From a checkpoint of a small audio frame classifier: 26041 training examples, 36.9 epochs.
Rows from block 11 of a small audio frame classifier, named by matrix and row number. Rows with one number belong to one neuron. Each number is 128 + 32 x the weight over its row's rms, rounded and kept within 0 to 255. All counts start at 0. Numbers have three digits each.
Before each neuron's rows are labels from the 100 clips, of 14976, where the neuron reaches its highest value: "loudest band" is the band of the loudest frequency at the time of the peak. Only what is clearly more common there than usual is listed. The data: melodies that start on their tonic, played by one synthesised instrument. In brackets: how many of the 100.
# fc1: MLP up (model.blocks.11.mlp.fc1.weight, 576x192), inputs 96-191
# fc2: MLP down (model.blocks.11.mlp.fc2.weight, 192x576, transposed), outputs 96-191

loudest band: 1000 to 2000 Hz (40)
fc1.264:159114090133052145172143146155172130142181107063147125120106148125133141144169115042070080154099150149111069127129075080104132128049193101143075096043114098144087137201129123106114127151137187125150098167139128147128099063164093112156106149116142204144186080130170115167117118124169119089
fc2.264:124115157093105193145143066120141109160088104097071184141109120131102128108158148156133120127142141123187192085108176165205154139137128190142150118146116139137088158127143151133148114141081135128141159072142127109120129175150168107081111110122138098089139132178133122082100130107155120176

loudest band: 250 to 500 Hz (47)
fc1.19:098121109140144130086112051178143111061142197140125184149148144107094118119067109178168132127118125097101129085146137153113133167129118161095146150106128102144121101106157129083119124109113102090122127115130153122180129184114210162095056182137117120125128162191112126092094100125154163164
fc2.19:132069110147095148127123115120158123147099134106110124097073161182089141095132108152214139104092148116130123052052109100105108137080144145117162141105114101087131169178162099111195147136132140132186160185169133135115140129106107104129109102142155135075165134102138116116094147087178139150

loudest band: 1000 to 2000 Hz (42)
fc1.104:156149124147167136075094104160154081161134148112115194145123102105101079145081050174177119145130171098162149114109100127120103134105134068131172150174117054138124146119116103095091120108132092180125120090136147133147122165126208125102111162161138138097112138190122124136149107153149132178
fc2.104:058098117138111091099120148102152142155145183115109100088113187132111096077090079077150172132068167102127161066126154148095103083102137171067162127153136079132177187086112159090158156102155110107127073143144124149157135156111130142104158133124121159185163134126137106157141111137120109083

loudest band: 1000 to 2000 Hz (58)
fc1.82:175130136101124130169116164126156106132154072065170152137139116104130108151097115157135102118200096158096159116097127086091123118106120179100130063034147152152121083181078145080112168127104123144102070144093130138147133134183116102148073153141152187119163105184122179147161152084185173201
fc2.82:092117114161162116173145063132107123096132146163039097123125113181125109124150137115123120111095146118124114099150104130156170083121166074171046156155104146114158212105224120160171108129153131140133139190175138145137139108100127170169196102089139037154135132053112106110065114151091109022

loudest band: 1000 to 2000 Hz (40)
fc1.4:138204156112186172130158094107157133112097117162134169121163086100126131133129085182136154135107153162176160121142135148116133196112068105186167125155120097124155102146125089124069124114111142139140120093111135121152032169141114142140137155142133147127073177108135129075127093149117171068
fc2.4:073084122166088094142093170160068116131140127071123095095129132139150134135141171107137112125154148161025074160152100102108094136166169148069084117109126109134116149112147176132162145126111114130096127158117163125169188080097179167107100122131090137122144132190111131185127118112143117190

loudest band: 1000 to 2000 Hz (39)
fc1.483:121162156137131113165151120081094151109056086149174181158136141111152175081175161174089179193127141156125085175114096156094110093157165158139137140089175107138121062136128156106094113071101133110093165103082087105178088094090077149185118114129124141125131161179148139167111068142117159175
fc2.483:153121099111098126106133105112123105130141152118156093124144138098131097149135117102145080098099063082200140113125110131231116130115003119191124100142135131132129116126116092144136146142142116120141122139133116127130161103147180135074128120123199107112140103125082098091124134105145118052

loudest band: 250 to 500 Hz (71)
fc1.282:169115168119137119090085160113090113110085108177175134125129086078141157125121171145126116114208139177135106141123123134106121117211121125118151141155117056065113122156131125102123145113057126130119148115068154174120141117157093134126072217135137161106115139119068241150122126159110132085
fc2.282:193106088124141142114118137089137156178122065158137076131094167131122201100104034135172123173122148094157102080109043122173095118096195135097109109129098073076087157137103092131219111137088145137129136164131117143098169062135126112112167125092088080109185144068090098137116140148169119146

loudest band: 250 to 500 Hz (69)
fc1.462:163133126131100092138105103118160161154150104111129133115083094111167187204072154115108137133135128088166146174043132124104107111167167144125118128138089097125172136125124139077206124114134103144120082172045171115086152112151109087108105146121149119087147118090175176164083143172101158147
fc2.462:103161122141111066113110130144119117071130179155113118108146128109104136140081105132143178121143126181065150145181175148075098139179104118087128157149081075106147131107169151110050176105121089073122083106071181180171098157105141156153116133145147194144101171154142151169164119118115156062

loudest band: 250 to 500 Hz (50)
fc1.278:112151158110103119170141067169122103109133133134105148028107117143093054178114158081124138185147157136136112109168100193158121204132102188124133164084131112133159096099119151081083135090049131125137141121072210096170075123123148131087087159112133155141129127195097138121119136143156088136
fc2.278:121141099100114157084125171089161134141155121151130137173110153086150157122130111113088085171169144133122131130055165073126153111104207069108110105220152064194172102161054138114123125102124124165131092151125154123109120176140130089160136114088090119157199092075118127162172082102156147229

loudest band: 250 to 500 Hz (59)
fc1.58:172144145117126046153141134104134126141105089182178134082123116110123156119156198147072075157121184188138130136154109121122093126212106097072108154084128093104163082103130125139127103125102082081126126143064121105163076169072098142083067225096121058150150153112147114145165070183146170116
fc2.58:170139086132097083113154136079169176096092063198147127138122164143101207126212117067190080126073165133107157099103097126113043118134132126129134104129146141112127164127097130164125122177128123108143151146088105114126168085113134070102153134113173089086154089099099062140121140130173101124

loudest band: 1000 to 2000 Hz (36)
fc1.247:142157093156103112146151083086130111118078133142154150161166144120143123147161095148066137182136123175101149203222120145108085114154100183111095151090094133167120054119119140133068112071121055089093108166140116151177063161087128188112136071138119172159081156183179132117120119197141102139
fc2.247:189099184128140143151111150114143104106091123128099107114091108145125114149131138133130046087146053080160028098095136119143142104111233115164127093074183116042086167164113144067147172131094201149139108109096153144116142111157145089117116136162193134114129133145055145116103117103115180091

loudest band: 500 to 1000 Hz (48)
fc1.467:119109106120094099179153125132127124135068168115146149112171089089160162086140164192012089120113172151172085174124134134100134158153106132153131144113102128079115067149149178094086161076157106090135146112135100136126098114122103153154127192164126143144103158173036128138149090076178147134
fc2.467:157075157129176144171138113136162129196108100103092160154107158139106099145167115104147126106086074107156137132152182070126154056130098148159128104097153206152094139146133166122194139161117155068132116160163090154102082144156126099100100091069127119123173087088130131108105208103153110142

loudest band: 1000 to 2000 Hz (56)
fc1.203:090148108153056109166127047132104125100103106131093136110120151125145150150156084107115142167130153149153051128114099187142111133089176096119150185069105076069115076157125119121088134097078128066154163062022109119086101109105149148140075169142134155118147164129115132110125078145165107136
fc2.203:196104128122092108107108180089122131128134146129120099102148150108125119081116082142131103143104087089175163140110139099127096146101138169114120133126166112141095149116133192083201139153148108080125109185111110134150126035157130095169142101086136112141141061132129138117149122105087112127

loudest band: 250 to 500 Hz (54)
fc1.389:166120142136137160078093123131105139135098108164171136123129092130091132111084149182090040070201085137106071135116103109116138141148143146133146140169135071105128182143194166081131178085098143174154146130094159162114143147177099131178118171155088178093116131051101196138101133149103192090
fc2.389:166156117114122128108122181088114136133087134116133147135121111102171173094152119091153094150146136201104113172132122099170126169091187163197049105100109118109158143136090173121121136147087170123119146105159138150083090120169127121087126096102098064132145116102073110129130147104123153206

loudest band: 1000 to 2000 Hz (65)
fc1.342:146170118180139075130109097185132120068143168114067134102144071135150155179125106111141139147124158123123105115147123166089125119121151097079045134124109121071139134071179159083143098093102094055071120065074115163147135101072161141169134139075132116146096122113157150108112053180119176114
fc2.342:192152145120086202059134121126131141113092179137127051092145122157122151186128100105130125143125077114131144127104098129096116085145175117148135140122070107094083132138120182090192117114122085187115131153078175147082118050149065110184114094146131161097077095133155152084095156115087159112

loudest band: 1000 to 2000 Hz (59)
fc1.444:174138164105144096167157180111139070117171075082162147121135118099153036124088122124134137098160119161066175114161114103148174129135065178130145126069127145139159112143108113104103162106070091113114123093073170201161099193137105169121093178193155158109117117153092168141135149119129137136
fc2.444:175096120133123137161125072119154133150150122136065106140106115135113133138157116152168190150093073115136102063119045118165124057122112127071061127134170111133121183117205127122219147143157148147126107245193118134129154108059115129152157118107114088156179174038138104097076129154130098071

loudest band: 250 to 500 Hz (49)
fc1.288:138098104188155167145100164116116115123068083164127122098128114158075128090181095182171138209093087145168122156116117068053094159106219155068145067125139070159074142162112123124137118130113158117130086098120168121173131109088071118129088138108127136147187138047108186116117107168085114153
fc2.288:127109156120126138069148121095182130227141129128154123133095168123147140135129088153153138149091148051212149101115161177129126062101086080162173122137077118122142060121104079123139149146137095184171134132092108111120124142144169123134184141116175057087144087113111097110215113131118156123

loudest band: 1000 to 2000 Hz (50)
fc1.318:182127142143089162123103126114128119131122101118104153091085159119135145146057122128088083134206095099062143122109137157114138163155197120092134112117107072064178132180107153036108158041034128106116130135068106154124113132135167116167063154128128179136066162124168162122184123119122129158
fc2.318:127162145123103148153107127160052125122142155128132139096157120113154089156128089133051127082124139194147091145125134118158151157108112109131085155132135107076146176092164137134202170120147183079097172078141133180157124109145166053096173155123132137121143136108087114127112014091117150065

loudest band: 250 to 500 Hz (70)
fc1.149:144128109111136170102057089150074125140124146128145127092165090046141110138130172131102089092198109126140097107131100095147172186143089121138125186127152111111115111121148139120119114147132079132159097067152189173122144195147138140126066165131091144119163114114059213089122134138095136066
fc2.149:145110095114123202116123136118127138133102141112124119135126138103132107100174117080163127115107067092165134097105096078161132167097143129167175095126149131130065143180107111167143093202133135146175090081195104134078189125108115117133118118106112149108217108112079143035129204072127123126

loudest band: 2000 to 4000 Hz (51)
fc1.420:105116110181124152097123081106147122113115115160181184126131192122126138098145183157146111081125152101072137103137137183089135121126069207177140151127142117154141099111118116096034097103066097101121140116090103137172069196156152165171088167130099128145164120123070142174147160115178181123
fc2.420:118078108146158043124137155136139153126174088105080128123136165154128122121163038081186136095099190141111128170103121115092126135141162126199175142150057108104138118139170129151202123174170138097124125092113108148107187072087104079139137117164140062117147093144157137150113157132135108153

loudest band: 2000 to 4000 Hz (72)
fc1.385:139178114090184097142155133082142127100116074108121158158134142101175120114113199179140166196167130111117071138126079092121135103116118167131106121123112071128128087125156128091090120106069123124098170143073146128176112171170141117130112163161097064170145148137114124151116102111106209153
fc2.385:161175141129134099073143074110131118099130185128116111152141152127085157166146076062144145135084176064120170093133127095101094155149073125095109098155106105126159088121132149140140099186136071096147133090105190129137219114145159047094139144135212109160165078145060126093153114086115151131

loudest band: 1000 to 2000 Hz (36)
fc1.11:094107151130157153132104142122111108161138143139154131139118162096165070131145119096134134171105133112146143172148066109131095213138058161107159146196068159122130079125105160101192159101120172136129096067121172134169091161160159141182134125069200140122155107165117119155184110102104099185
fc2.11:189110117113238153122154131114131152115139157199106112145106116136142169127114117159144145102136146150035135130104154133123149106169147107151127088116103127188148118125110116141120124102109117133111139133118130117099133162088102166080151138135053149098114176128099139086193105136105134098

loudest band: 250 to 500 Hz (57)
fc1.212:082066174140096139110040146144151088143176167103067167119090119127147129153142158132165097126173145197083114133140105124100172129153110139120077081150112157081120167055132156163164099133104152131127084173155183184144156139141174150098114143127090153116135122133107128155046134145107125147
fc2.212:129165126135135092168141104154072129129171151149138103099175093094176128118056139163063103099129117102148144156161144127105126160128112131122160180111125099139173097124150145099120150101148065070118115113105152132124104129119079163159117186143129133166071157166169188112185084113059138132

loudest band: 2000 to 4000 Hz (51)
fc1.354:148135098219064117141112113103124076104088151150113125142094091155170164126125080104146161157170162159130144118110084200105134148116138122124115150130091106100200111079181126083066134093089148132081138113075102138142143087138203130159112135084205151122072104132114168131151097124122152188
fc2.354:091101164099190104117113154150131183159148167103102103091153165132074079111098112163168176111095097058184106160135150096075099120090103089145106135107155101102067136151073135112242105175154074084132078080133193132173116142090121112124172150179081140153142170129129147172131147119129152085

loudest band: 2000 to 4000 Hz (30)
fc1.198:133202110155158114085122104136149127096132116125112128114137141104098098164119183118146152150152137132103089126120068121156132139106110126055109107135142068134180151114202124080055155061104128156092104131126136129213129116146174126167131120132095124149178136104103124174128073119090137123
fc2.198:056151128130116132113128161165122113154168148090123111131162176155117132121118086070131177138135179136104199095133164100080176120130146098100165108190053103090171127108069132159133119106128169125158073083151131089111174143121163090076161164132129085142110110147187097160109129132128110154

loudest band: 1000 to 2000 Hz (51)
fc1.178:121130096127157169078094053163142131092169152124096140079135149099127106156154122111123062155117154116143123099173088112142163122110154149160070194168158143136149155127164114095121076062146087133136137155102136182171109177102140140125142154171138065163132180148117093120132071131144119107
fc2.178:094117156106115202082142138153154101119104167166110101080127117180071131161186126135191154110114091153142129078121118040153165112086142105115109117117097143126100170146121117138158128094134174174165121165162166120120132080094109132123145104091105114109107073105176100077056133076129139159

loudest band: 1000 to 2000 Hz (36)
fc1.56:116245138116099126097131133109113135084105091155146135095109132087127122136149194153134123143155098142067074123097119133164131134149124129114119179107105093150175111107157120151054172116083128142150200133052188089174089142095124077091091161148102106115155110118045114132158093122137145115
fc2.56:129112119139116134073140144169017142093187133156115104107133202158100131123154058101180150148090155094151152133115153117135098179132089094146106065185156068100148158126086157135209161184134160121119130089137101145111151089136155067139168144130067119100097076121142105095180128142066159154

loudest band: 1000 to 2000 Hz (57)
fc1.150:124193152145133163106154111129138106045121162149150164155150123107122120151133170183128175125149120069147148136164160118096157120152123101088118097124119103160121076126119148142090103088053118129153071119142178102175056194108111156149131086122107118160148154125132140196148100142094196191
fc2.150:097098084148090135106125155095119124183079123115151103147133158123148123110153169111133142147138143144135061108106116051228153106111215177205153109145164125088109118143102126120136136154179142141142139157136100131071147132208167088170138140120055107128121092068104101166125146115142099067

loudest band: 1000 to 2000 Hz (43)
fc1.569:098201136117180105113134075167101094051111172096174186112154089142090094108128154163091178144125108167118125174153174125126140121132107109110122119133175164182186108082117158133000131107123096115114124149166125112195073140079155173104094098111126117178095145182152148154084098127108117183
fc2.569:213113214133086124114119197111124131170178075095165092132102115063165105148131116143148061082137151142121089176115110096083103103150168167231098112089143121145090072149097147110174174161121143144128160142127185132098143124173135112117121093138146143121156113132055136101115119130152147129

loudest band: 1000 to 2000 Hz (50)
fc1.192:111189178138154111174145111162126146102139164130119163106169056080141131143114068198117122132124130140176149130144183124132150165129048129181167136100112111126169082149110136128086156103126146094123104086111156138144068154149126140116141139135120101154115138092148111082118087144107156049
fc2.192:092071137153082104137107156156043115131134101097155091097114126134136102116149225088126128125142132141017094163170106123114096132157166157057086124103143129132098177095133175106160131146111104113098128147141125132166147078098191145142082138118153150124146136182109130171151132118131076160

loudest band: 1000 to 2000 Hz (59)
fc1.571:091162107170095199131139103149136085115140131163125107031134133093139095123116180125093094128164171143140112143148128164149157214120103076087121154135108088079170116093103136121050116094071093069159143025100123111124108112123149141152116175117149157137099123196117144111139078124118140125
fc2.571:169111133129091146200104138137122152125142109129094180130101200145127112138163071089113105172099109119049163134079131123121109129107205120126064126125200129166108171149140127166169110149139131118132162125113136106148137081148123078027094092133091176103146117098107125105179114106081112169

loudest band: 1000 to 2000 Hz (38)
fc1.41:144111121152095154111146150090173143106096142131183126061070134127103111108155129077107122181096170148089113161130086100100099221130152143047102128110166105098121184123118098100151167139086230094123128117151131112183114145149075156155098175103222130164164125125150108110133098095163097170
fc2.41:153122110116087127167152149121129149133166126171077129137144147130108152118149098179137187127113085133166088083126158169183146135102033068148099125123127168156102062138185178132102143185190077141121132135129126135141109157092170064074104120148058097109125133104083141118203136130120142070

loudest band: 1000 to 2000 Hz (49)
fc1.441:146126165142106145091144071148134112112132127139180174133156136096132120140166185112099185143121136139132132123168128104134169134174116151093101146170153137133152105045181151109119085114104078084126135148094132121153066151134104137098108125038142092135132163090146137218138041148154157170
fc2.441:070121127111107059183148121112106150129117128144089125129123156126138151133144086110168206147098150127165076121139109097195110165140165146166152081055100134069137129149124134144162166147121161088146165072136077130112144116075130149041120132125119105112135128137078092097077098113180136116

loudest band: 500 to 1000 Hz (77)
fc1.188:124159125171157157068094140168066129061156140152100165101131162125090104154151081124071097148095194136123120155165113111090143148150102073105099141204200105118168128082144180146109125124146112094103157069151124198186125122123166157153111181148102109167109133147094163081145066127066102139
fc2.188:149106095155085158130174061110090140129119102217109100087099156192059127166201073158129080190110129107132107150130092095112089103132110121082103131190138140156098118129161147124180115190153109144127163219144145122157132055117127073110120150129160130129111077142141118042062092143104114192

loudest band: 1000 to 2000 Hz (65)
fc1.443:084155082187100185077137134124151112104119101038120120129132141131161126101161168145072095145151128145106107124151205116139133150070103147154146154136108144127105130135176110137109062140082164110112147153131180140140152113124095164152133109150185125115146156074160142125181181148157164100
fc2.443:132139167076173125144155112149124124150149105145151158122140081084143136089138178154130101097147201185161187131127183125121140123165139089173143131201185147208095107150113082146143145101131145122142167091142072119085115143122125116116143094042133081138115125181111137109086137140189100111

loudest band: 250 to 500 Hz (45)
fc1.341:103113122143129184086141065141109116104086121168138141141168175077086119102163139124122143134083097152109067129154123103066114117115163175111128149143108115123071158136175160089173110127104138089096082128126169111115107106141124138100114209180122175092169146150086150119123115153165053103
fc2.341:179115161113148149126138156123118137159128098099099094109094177141142108102130095123176108134101113078207215098116115214159102129120095123255158130138147109149085117117079066143175102145131145168153185118124133121113144108125120174108149101157180110103133136142139109060246154159144134179

loudest band: 2000 to 4000 Hz (27)
fc1.314:116143146148185108079121131092112133079108150124080123139134118103106092151092118141166124146137135102139077134125083086156148120155147161094127110117119086130164146131220150030104180109103117141064117154137119146211082137169200140169131126180076126171124140133135124137096081106113114087
fc2.314:111129119113112094102096108130123124180185146146176155114136157143121118119081090138054188115141116102147150182142176143034102154146100111137181203182118118121155061121103137157117119130185124096160098133126187134096137159130137152096153172110170119160075163106144158141187134147070095207

loudest band: 250 to 500 Hz (77)
fc1.256:099121181149110128141137056171116140123172138160070094102131173126107066148157117114139115187125101122100097112162097115103113161184197147097107160140103064174073157130161166089201135125114119075128088133111171139136071144126096169135139146153078153138132173090132106129072099139119126095
fc2.256:107133151142250099138133188127123117076119131095156161113140106131116097117148149197177143140094097141162148139123146125103130119104095153227060103090167125148126126116078122129052106132119114170096133125136126146145102147112129234163108109170104091143097101108156119116136169136118167151

loudest band: 1000 to 2000 Hz (64)
fc1.169:120091070202176168138093138142094114132057143127145131104148094154098153095140132205153058102150194145180103154144151147094114133135156100113159126120136089081106139138094111106069093065103070124119141076127102172141130185109139206154094146147151135155127178192089186098139131169134147135
fc2.169:094137139128159145099111110146156121181131123162129082088140177120100136115141104055164087093133109111121127118135151122105149105121163127158131177197143129137133179129145145123149128101131164094136127118151141124122140122085169131125187117088099075138196096000108138141145122123189119059

loudest band: 250 to 500 Hz (51)
fc1.97:120120162136075079163105133142176053083155145161144142108102076102165122146092138114126136162176152126123087112122114121118164141119127124130117138137151142009146110121161126094094149077069181116125091127072192120128140119120144116132121185108185181140093110186075126190095094089168143125
fc2.97:085116133154156104145118128109098162103089101172123088073143106139068177115135124190196183105089161135148089085105160095123075129079088134080076081059155141123145151127077086145112137122132142121133108114092137093183122139095177179141105145099127108109209127129121116182119063120167177103

loudest band: 250 to 500 Hz (52)
fc1.129:157122154117059081105049104121131100151136105133147188104109117103110152152079145142142088094218064190078158134123159159118084204217108165125106167102136150109117137160131116141095155133115067092177163115087170104150170127124102131063033138092111189104133121126104213108103166138150097126
fc2.129:067134134133150210122168161144106133123106157155127094108151145121160122132126084129119116130139132063140133100102132138136173145093196090128129089121076072098120127120125161153154129123103186120116120120091106151115088089157155170219211108184049087086128135082153115094206060133116202117

loudest band: 500 to 1000 Hz (53)
fc1.77:128142119141181154172140134128129097098099157154113201152167119123122111151187148175077141096181127171120090168163137073083171113152109112109052109165140127137125119099157229135101123100128094064105113105120099160186102166078137140155124124098099126184132131068126165186137055133092199143
fc2.77:087082153125125173164139123124157143148107086090088180176096200154122118185200188117105206157145132140119073103068129090144196062095132143148146146119140131130114126123138100116174176129127153103149083146087124113094116146129156100147157169099076149146183106081102129180102154117126112094

loudest band: 250 to 500 Hz (46)
fc1.121:100075112132101048091140154141177138205146121082107104092164132072110089111089095075168143148119133153175189120179172143121097166128160066119136100135075141081061106143110106097124157141139155157110087077136159140129122088185153027135147145155186177107127140090149104145143128112112130086
fc2.121:110159162123130131128087133162162127130090160147159161134075049101148169159172139140147120145161197144113134135104166081095131116164122140107107078017117083176114139124153133125111137113094169105147096136135111107123133143070140174084078105108172096149093134103124167078156107107166128155

loudest band: 1000 to 2000 Hz (50)
fc1.562:127181171114148077122129125215143138109143125148161159103109060091101158197124091104098174107126170087139118153176092136090123162139107126074110126097128118061140127131102152092174116118106121087083122081089149139128130098053112154153128237117171138128105217196160143115095073156151127135
fc2.562:147136065165140088096152148126140128114153158145139135160071114135103153185142094016196111183103081077098188117117106157115089147127121122163136096165149100181144115129105139125192145132144079179175116122123163114164184117114128100113169081056153089091134079146139154120145188103092106140

loudest band: 1000 to 2000 Hz (72)
fc1.497:138137181093163144107123179132081069137151083121184163132165161094139028117141130116131166118151119179079150142190087094099141127166113153140146086118121115164098154154098128083129103148085100086055070075128142219146140167151113153135093153192106189138112118135122185111126139149129118113
fc2.497:107108138126143161189147064102145212111115131118061078123119085132113138118158092177155157181092102072130075055081089123149100099092173119130111116150108085134067176132169108166181128159141164193147152179156109093096163101111117110131179112150062123128161169057129092114129126179141152091

loudest band: 2000 to 4000 Hz (60)
fc1.171:131173102152134110102075105142168135032125151092136120101098128147123126140125205128142101151138155120133099118115157215074116230125113147156051144139159101128177091113146151090039100129135160121071136131085122116172114102153189168214123127152093100141047123127109132129143162164099163168
fc2.171:094120126116160133075118084101185186111113099114119113146124134158101173124153180134186134124119170122091120133077127139062079130058101206140080151111122163140147129171111096141118096170110154155134127172103171099146144125156126057066141090170116069129090138099077118163111200126155114131

loudest band: 500 to 1000 Hz (60)
fc1.344:098127115169122173131128073133128145109078188168143192129109166113127142134165111196106182152117149072142082143177131155077135123147112143135103118155175102176098102067161123147117084105091121108131128126156141121174081159103132179122118137122090164163094181160103144135078056137117198159
fc2.344:206108146129024077170157161094136122161096073070083130148094116159146106144142126114163144151140116149153157123102056036189109149128180121179114107079103133113082103135158113130232165134140143168166177158162134141151148090094092121177153085087190134124156128095115124119118127098163128168

loudest band: 1000 to 2000 Hz (92)
fc1.512:144161105158178134127140059184098067150109164071134135130150109122149059168150122139133170153102169120128131147146062123137139113121124132095148106130152093134147148138104113106105177094121078114095110096137153134157139211078162119087122176175146160128108163142166178127109102173090080120
fc2.512:201135132140107168111152113151169095157100161062119139142071078141138109155147164110138131167126120115157156139113109155154140074111126150138141093162178097117119153115120135072127143085139129158127079143215108135108137166115147115127170116095151131129085165118177124119090181170102126118

loudest band: 2000 to 4000 Hz (49)
fc1.32:120107094166146128122132091144129133089077079124103137087126175148109096115115113150140078090130138118108108146138078159107143144127173147107140136144168068091128163109147126056048067086073132049104111140153068202198119145117173150178069129135087141114107158130154138126098147146162119149
fc2.32:130096088106138070084155125093160127118145091155118119086119116147096073084141063168149085085089146118136084135116132091067092127103108153188145191135117174183144134119154137142108091165167118085120182129160126165150086140138131078098113156127152082124160124131101092130154134111199131139